{
  "model": "spectrogram enhancement model",
  "dataset": "notes from a synthesiser with random patches",
  "train_examples": 78125,
  "gain_aug_db": 10,
  "n_mels": 64,
  "hop_length": 160,
  "input": "log_mel",
  "win_length": 512,
  "task": "enhancement",
  "loss": "l1",
  "arch": "unet",
  "norm": "batchnorm",
  "activation": "relu",
  "pixel_unshuffle": 2,
  "widths": [96, 192, 192, 192],
  "blocks_per_level": 2,
  "block": "plain",
  "attention": true,
  "upsampling": "transposed_conv",
  "init": "trunc_normal_002",
  "residual_init": "none",
  "optimizer": "normuon",
  "muon_scale": "original",
  "lr": 0.031,
  "momentum": 0.98,
  "nesterov": true,
  "orthogonalizer": "polar_express",
  "adamw_lr_other_params": 0.0016,
  "adaptive_grad_clip": 0.05,
  "steps": 12400,
  "batch_size": 128,
  "epochs": 20.3,
  "lr_schedule": "step",
  "warmup_steps": 1240,
  "weight_decay": 0.008,
  "adamw_weight_decay_other_params": 0.05
}
Rows from block 7 of a small spectrogram enhancement model, named by matrix and row number. Each number is 500 + 25 x the weight over its row's rms, rounded and kept within 0 to 999. All counts start at 0. Numbers have three digits each.
After each channel's rows are labels from the 100 clips, of 14976, where the channel reaches its highest value: "responds to" is what is common among them. Only what is clearly more common there than usual is listed. The data: notes from a synthesiser with random patches.
# conv: 3x3 conv (model.mid.0.conv.weight, 192x192x3x3, each kernel summed), inputs 0-191

conv.184:546472491431504514495496455496478493484491518509488473546542481505471545482529538530502461503534510502462493497468500480527493484505456496531541508470440546482473528555508512519490490468497520498496503516481509479534549539487478531520471496498479467483534506529517515532540526494520489520519462512529442472473505514519477528494542532503521510522494473492510463484493496480507447489535485475506500504495481484514510511483518512458514498517486470534486517516514497489474475481492473524508486572498543543476528526496490482474530517506491519510538515496500476509548518472476488457
responds to: pad

conv.54:490499440542541467514509526477534520490465485504523531480460501496490516481478491481509489476505458512534471531487514488477524532521467525492546521524503483475475501491519494504540509518485484470538485529533501472477514536483571519533464510471514509475475513505496521515444524503512525489503489522489528439487516488475539508459491513480503516502496535485512463510529480464499548473469486515531449529516473500487479508489511439494534504475493430506506467490484536456483491519517514494494488484508528497513537496468483483497432490506530520456486513490487518492531520496544499497
responds to: gate

conv.118:516488485516507496491529477463477493535461542459500485489497466511516530508490500489503453500474508524512509497509469507515499509536461486516518537498481502460516498482538524504539498575495501459481480493489485464531525449496544461489488497485503541522506510517487498459515523468475517532487540526485519476544470490473491495501513546522518541536474549548477492552529498503558484503508449508485486498537473521501482486499472530476506469522474498511481489505508451454481559511500437517494531490490509480478494492497500477496468512531494476471497496522509501527547536534482519520
responds to: swell; noise

conv.4:453517489519488506487455504504490490465457448478480503508464507476505521516524493475503491548493437455485509491519515493476475465484506499485481488521517546492512498457469503530529496515498477495549504493522485519465494500499486488478516528507505494491512444511514523478486502546504518458483507474505520470490508518554451488512530490495511506510524485465442441520503498539513522485516505470516514525512537538480492460485455485507494479469473483552526441537509513483509467516495507462481517498532494521518537483473561509537486495535479483511485519468492479494494457438499474481
responds to: swell; bass register; filter: low-pass

conv.12:456525528494533517483499510529468481458520510496499522470531510502505451511520537452455523507479492508489573430505518497524484486507534480523490513506464508506490503500483499517462493494522525495483532524478484518485524497508459481520532470469504452515521548462470507522484515501478495517498500473484492501532481534516546503505535496471493477514538497490470464508488510487491466499532497533543541504501474503457535492510506514558477513533449499512542516485484484508501492509531534496465446564525532502500535493503482472522480555534503473491495451487510515504481475512491471484
responds to: echo

conv.5:559495491475477522497505514530498486542525511498484473496558516494501530473517489546442506511505512551467521495482497503491535527511470495493502527513489464546468448488467473528474479489440484530480529497465551510534525526530515492490492481516484496496475529524513490495467535524525452491501462519464487547512519495486489492485476495520504541480467491465475529504519483502486561512508525483500533476522512478489509550509487494467497491483477484497490548479459499469487488501472449506483506541512501532484488521550499507465553498481493504557508533474482483497534478482475507497
responds to: tremolo; high-pass; resonance

conv.17:467496517518484557471460528479441536464471487519505488467469506475469489529540484459475489527484486511523532461521510541516496503509462543507487539500491513522504501479494487507482553514531500515504477494499464493524483471520501508525504534496515496518522457525486482513426479507478492508470505521506512471523509528517508493437504499507512530482549519489492461525522482507513510489538499503487494519485498575536479522486525446494475477478511519507490456507458527494484499484542476476513488485547522485495520515447507462527519476527499478514469499470491489466496481440515473505
responds to: swell; noise

conv.42:491514510498498562534503528501474502526490438475477482493483465469492509481495485494492505508490516488513503488479500530509483507501501490526463485544486466544493472485530424532533500515524516473520530508508452512472492500517485526478473501481512516502485466487504483474495525497528477499506517508494542524528534516522449499516516509477539454481526495463462492532525490528511496485468507504545520498493514549481507499505476523470487506493520479522549515494497513487513503469518539542485467506519512526465477532491550496530578483472444496457518473471482489516509459419505504498
responds to: swell; noise

conv.150:508478539518528441552509504485530476543477534461500515495503466487508512488481487521510496470489538530532498529490508532482529538497529443499512546526522509482492534506511501500515463532517517486474473514485520486503508485503482476537489452470560507486482532530501503473523554488472477518497501530489515527559496443463525493505496478473541501456453529523503491507549470492501501506479485481532478462481502457502511489518522518499519545491527534515515498465505499505531509546515522555539482488473529499522498506492472498520527499477496491487494545538490518521492537530505514543
responds to: pluck

conv.53:492452508499516474515493502488505466511476515550512497493521567519485446497491480567504454483488492509467496499496485534491507498534518504492493470510526493481497461516537492447509510500538497484523452495500542501510470486527500508525544487485522469494458488504478484465544489541519514493535500493497508534461497519517464478497534509515459528497524476542525501541487528489492481496490506508497516524442505471539485455524461501504487520477574558496495525473525517524480507483499531534501490476526509485464463491518523533501488504466538527530497521511477503489545473535491486541
responds to: high-pass; ring modulation

conv.166:511504470479491524511503519536518497496492512483496524515493515487511533498458501487498485441519448524528475528426491486489448505494519503542529471500492507480482530565527523480487474514486535438543481546538502481487552578473573519521504503531495548497515482501515520512487482448511525482536499460505497475463491523497522509464489484501539504507492471475529471480542517493459496462514460494526529497543499474500521469491457524547500508523500511490498536505516499481506504508508484507504509492484503498488449537478522483485522475513487489494505489518470525492488498478500522495
responds to: high-pass; pad; oscillator: saw

conv.132:505494508533493528492452492523483562509451496519521509512439523496470492520499504473533491493508482467504479472506506488524462495490460501464512460473481551494495515518516495515513503528521483504526491507502462497529569487512510541533479509547505516535532437499504482516473477487488511516511540498509466489491534486482486536470502513530501474489474491457452474507519490528515510502541462523525458486481504518500527481460485467511498463476466520472506448491499489524506474465484496483524458496500469512478514475480507521514491465508464479495490477494450497505450468428493472464
responds to: swell; text has "register"; text has "bass"; noise

conv.66:462489481527506504491492491528487510535486536506480506541471478549551498515480562480515437481481495455479470477521497460523482512476530496511504493486501481510447516436510506503527544502480510507531465501502520501523430534504471470474517548512527509515475554464462463538480506553490535477511486497491508503473490490486479520490544502507479475488530543503512507475465546487514480505510525489503460485518492479452441480504503522519496511498488529506517532484532510503519547507473513490495521496506503497507493489501485475491494544506517536482467511507509522467561487518500516470
responds to: gate

conv.60:479517487502522564514442491486515507466497477511501513528487493530486540528486564494466481519531513545511508490531514493540463488491473489460524492530463547524494504508521464499470553459503530526479514522509483498447483518503491482484485509534486502484479478534481456530503520479477530490512494459548525472504532517498518509527512504474437510512545484465497426467504509487524512484459477477491536519489478559487497482473513513513519490543483495541519508469501528488509496495491503519485477527442494515499535492491495488525530524520474526495502490520504545523527490511468489487
responds to: bass register; low-pass

conv.142:555495500463470563446481502466492474503500492510472521483506470496489534520534448523508481541469480514492490505479506506525493508483488495548486467533473468461464533490452487511485455500520484494525513501531502449516511504464518497523512506465527485481513545502468499479534509511497487450447525548494508511507486487473496495497503499512495453471518499498466527494504491507482532474468532428508486472476497497543471518542466461479483490516510516493527523474504497485484515505500496538517495538516511504555478495542474450521528507487543497524474554486492499528498480463496491513
responds to: high-pass; ring modulation

conv.75:540507464449535463453500503537524525516455527489497520455471492471471516519467520521486473525517488475511496502506525487538463509534484513521542501487521501493491508495499481495480495485530535525547497512527512458492509506452525462480492469466508497486502486528458528530520543503543478491525504482505501487494513513514461484514528538468508516524566510484489459462464512482523515509469488497462489487511461482529468495454491462456501438500517449502511449520484497490493557499483502476490519497512531478484499519481527504467505530498506502469527512483516515543510478485504479444
responds to: tremolo; noise

conv.72:568524537481523481469468516500527500490473542537510546477493512495466496536488522538470462470528479535513499522479525513524505498496454514495512497489537518490526494528505501456500518545499492519500476504492561457546517491479521490546527449498527509498515476508448556533515534471492522525500500480511532491498491466484503500508510516496479488523511472492470444495509513520542497520526478527519557502488439495556502491501498456495527468463505543484473515488476493527453534504524484491526475483499478462496490534480506489533468511495515502484490501483511496533459484522473501493
responds to: tremolo; noise

conv.8:483507571516476548494492523501506504472556507522542501506508514509455492519484478475499526512505549519524489449473474543493490503484476509491483492513518510473476461500479479537505508496514518505513482522505443500510530463498504510540469451570483523514548457490493493500504491511496496486443525494511511494464535492527462517538499506497491493478514477528466508491503498511477495491524493545535538476506487497533529490463482510547536489503500472524491571484475463494502506499455516472505515479530435496513510484509544524504464508521481506464493467489542509521486487462499462505
responds to: pad; bass register; filter: high-pass

conv.106:472486532515511482462494498508494483489511539500460525443507520479500494497554508502484483483548537526490496502539527541525500513506501479500468508511504564471517506519493539496455433535503502483490475522501546514503510454540473475523504476483523517460515486513471482469519524508476496468487511480509512533535483494491529516543494488512484437467529535546497491519511509536513490502460513494513530492484506504491469509517473532519504518497576547517515491504495487506522492510495521493510521447489525465546525515525466482537522492494533502567468534523486480507529493537485492511
responds to: pluck

conv.15:523509520500528516504473507499495538491485493510539486474467523482488516551516525527541436502506502543488513488491512550501538517503513459502509528480492568494520543532464491513453501521539523509508490561495492484528526522509523467523529490462477491496487455518498520525547530459501502506464508483522532506479497518503494518516504523503499496569524463492457447490456505483498444519492463494447504487469483508512518504521520487495506537545540518459490499514525485508482499467502494503501478488490485469469510524480519502496464560500496502502493482511503526570502500531510484509
responds to: pad; tremolo; high-pass

conv.43:466498460525538498497477436497541483476488512529475506511483471491583546488474507463510478497481468486457469507523483495496483492470477543498526520484479495445465468486481521473459541500453500523494484488511481506521513516485502516473513512516531509507501521467508490498479547494460508474494464467531498502506460487518516499490503484489466519462539513466479485487537527521488535459474544465494516488504482519481502478487476509507512456476510506510473482529493557524532501514494511457521504482490502535514469492506472490483521459524489494507464524478474459441535467529504465473
responds to: echo; swell

conv.131:557493499478523486480519472524567502547434495482544529462486465532512520460460537508529487504513489542492488537522528522511495517491476498493546528491477495475528490540495498448507474504504496499494495534505523473502515505439490483514485448474526503490517504481466522501543552477483486546494518530516521498514509487473534512518494504494490484499487527481472495501502520452499517498461472479493496499509480471481475531527502500474527451528511449523476490486533504489455552507534484551470496472457520484503494500503507492498475484446506492481486509530489527528550500533496511510
responds to: swell; echo; tremolo; noise

conv.6:503466502455481533491474479515508469449470462482489535503499497422510533486539479500507487468492467469495494480475536484534521463497510522526497478529487482487512492518485515510520512475512529502533474488507443510493518532484515488539534489508495510483548487511552543504519515512525436522499508442486477490470497555519479493465516492519508498505507489477471495526495496525492467500517481476531536535501531511541527517546463502494457491498533497496505514507497493503516482493508468547486506468508535452508474490474499511527533469489518538542458524464462481473475484446512494497
responds to: bass register; pad

conv.154:460506527512554474540523542531521508551513498523471501505494490494488524506496510474517469545524486496521505523499491499490507457492485529501503504500473510491524517490480550501468483512508524440519483496510515489525532520439499505541488531497539480543465490457443469496546542525550493525561484463545498561467503532509496534504521481488472493481507479506489516432477482540491468523480514496499498474527496472476526514501451500504483518514507534467490484511495541500545493536511514490487482495511474494494540496477516503489481513469520537474513488481510497499548479528501487537
responds to: pluck

conv.134:490507494487485509473490463474509547525493548521483491461510490512506496505481444493463463501484498510498498464536510521480512497515531497466517523469501518458502525528499516470440461563529496514502513448534489500499533495470476500554502478495481465534496502496462491466517529467478508511518496494512501513530520458460503550532524566518469492478489498495495521533512503464561494488520485533488540507513505530546533520490494515475502494515522477463486495535491464478447514480523510498479539507485519478459475513489513468470464533451511496496482531503550519496529508520485492487
responds to: pad; high-pass

conv.27:507513485525544502522516492495446527528486460515521501545452518485509500521441507495510491504489475450529503456503485526503490469525496503478449488527462494514531540498482497503524550494537517542502547509473449506493473488513489493483525517511484479529511497496499491548485449439504527488516483474501516489438491480475476488500510523496514478515517523493479503469463501493543460507529465520493475473492476506487465548446497486488466472499485555483499426517498510508535507487526517479496499522457497561487512519483537487510475513494456504480512470497526514500472514493501496478
responds to: swell; noise

conv.109:499489562497555488517484485557482523480497455514516458480445514494514491524528511478487498526545529550540541481490468551523495509508510496505482547523468500520521540535509466531463496447495492536481503525482539488506503509521492491506491470509488505478496478504517504527531510510538499523506489517504490513478530501517532496483525477490524507563494512483489482462469492508459497499482495501474508472523508488451491485492508524502485462506521505505494470531468537486508468496502529465520475454501500508473554514487484542533502538502470432502534464500505520494499444543488477474
responds to: high-pass

conv.152:495461471460534510485471472463508489459532509486517520482490496507480470488517491496512509488510562546480498501465509484495499517509523528473517505496470495525478538517539518471449479486532459496510493484500508447501513511486518479538492490496493514512498545478502473493526504504420517523470507535493443502515501462489549544499502497538513516453446492487537485507502491484510504483519474484483544492437529508516531516522519486487499470510515466484483539538494518474466533491464494557469492494490499479522519502477464495503478459468541495523529514531516520487551479521480526473
responds to: high-pass; narrow pulse

conv.41:463518496488561471525498503514498462510513486483510545483550477497502526496470529477492492504532504502450515478468507501513508495507532503468504526498467520484488548527519522461520507475528507511518483502442505507479486494479503476450482462511516492524423507466473465510541542482480507496498506498486494499504466518454548484473452530498469463499556493515491472494445510490529503515466465475513511446502472498480447500511490478496518520487534493509493511496505488465510497482494520559454519546504507483474535488473533460445524515487531487504535529521488521519506492507490517505
responds to: swell

conv.64:556538540511541510500514508505547486499486482496530499499484513492462526489468494510504502495540472521478487551533524496454513496506482508519546493519512512491549514543490522498438488481515506454540493505498466465481512496495513509550485461502494498450503485504466530529541517513478544477507521464531500471516516502509514475532495476454490493486524533483477465462505503478500498513485498507502523466504488483527512537475522557473491511570525516535499548486492528511479519507519528540542484512495525529520514494517486482526468471505517489458522463507531503536472505537464461484
responds to: pad; ring modulation

conv.0:491528456513465535526470487477475505482463486483529466529487481492500510531480512472516480487502484433504499490503502496511455444490512505475487524528487511517525498511542527487507532482510501529533531476477399519491480459546472473488498548488493513497516489473540468496499473466471502534545517454495500471534521507505507494493517525490491522504522522441480481518533513503510467474537497504504488487498522526491509469488492511467476498488539528503549417507506475483537505472500512513487524503492504484429515511504497510494525469511513481508494518481489477471494447469497513479
responds to: swell; noise

conv.32:448497495516529527539497490522520479483465520468509464495455535479560491487504494479482457446505462469488511488533524511522448476512507502502516531525464498471527484540497515520534522472464511512477523479472488521499472520542502514490549518520491501518489480503530516492449524493500496488518516476533490471482470462484524521480505512523515455469534511458495450509507517508498494510496480477507498537471528493455489474475457538497469508511473557518502476488531526507512460518495513487498439564513500507502506489477497484519542484521481449464482470505471491463499474482496500474
responds to: swell; noise

conv.18:482523508456482474451514455528482462532515564499506525465497485474535538468482513487477469518510528569482486479489464488556507516545508495536535487469502511491551523539471524484457464518539536479508475505534498489498557528511485524531473476478511465505505492520468493506547541471509500507525501511520471514493532495511496470493485470524518492495492478494506518492499506507473532490445479483469491483481485457535481473515458513496495558549531502458493539489481494454477531501494482470520487512535487511480491517535510493470513500493510488518502486490482521514512515541499500487
responds to: tremolo

conv.170:462481505520486508504506455452490474480494495493449514505498521481526518498540459470517489524488514515533448549485467482501557518459503481478495493439487513456460511476459550492518482511472486511456511459510453510516489489485488488520541524517505476482510519464534502472476518567500477499493487510505513513477496507496541526531497474502516489492483506522499541497492501478531498501496501454521467486498502467491517517480488550521488514514477526463484512488547495508562471515506493486557513497529516466513478471495461474490452495528489542535496498473506489483530502547468494542
responds to: swell

conv.151:532471493493542492482529471494510496527517509463512462526514513507529510462498521472504508522511470473449531493521458514528497518531473471518478486504475501516481521532516485455492514462459540521457528500471509527531509456539484527473481487516526459487478565493542474457489515506499481495509502537491482513500486499494532507510502555484504496446542535533481518541522502478482458552504480506505478493508477462496491471513529553501502495533492543508493543496487487546476490514496529536551531535506520514496510515546519512500469503528474475496539483457486469506516532518484500496
responds to: swell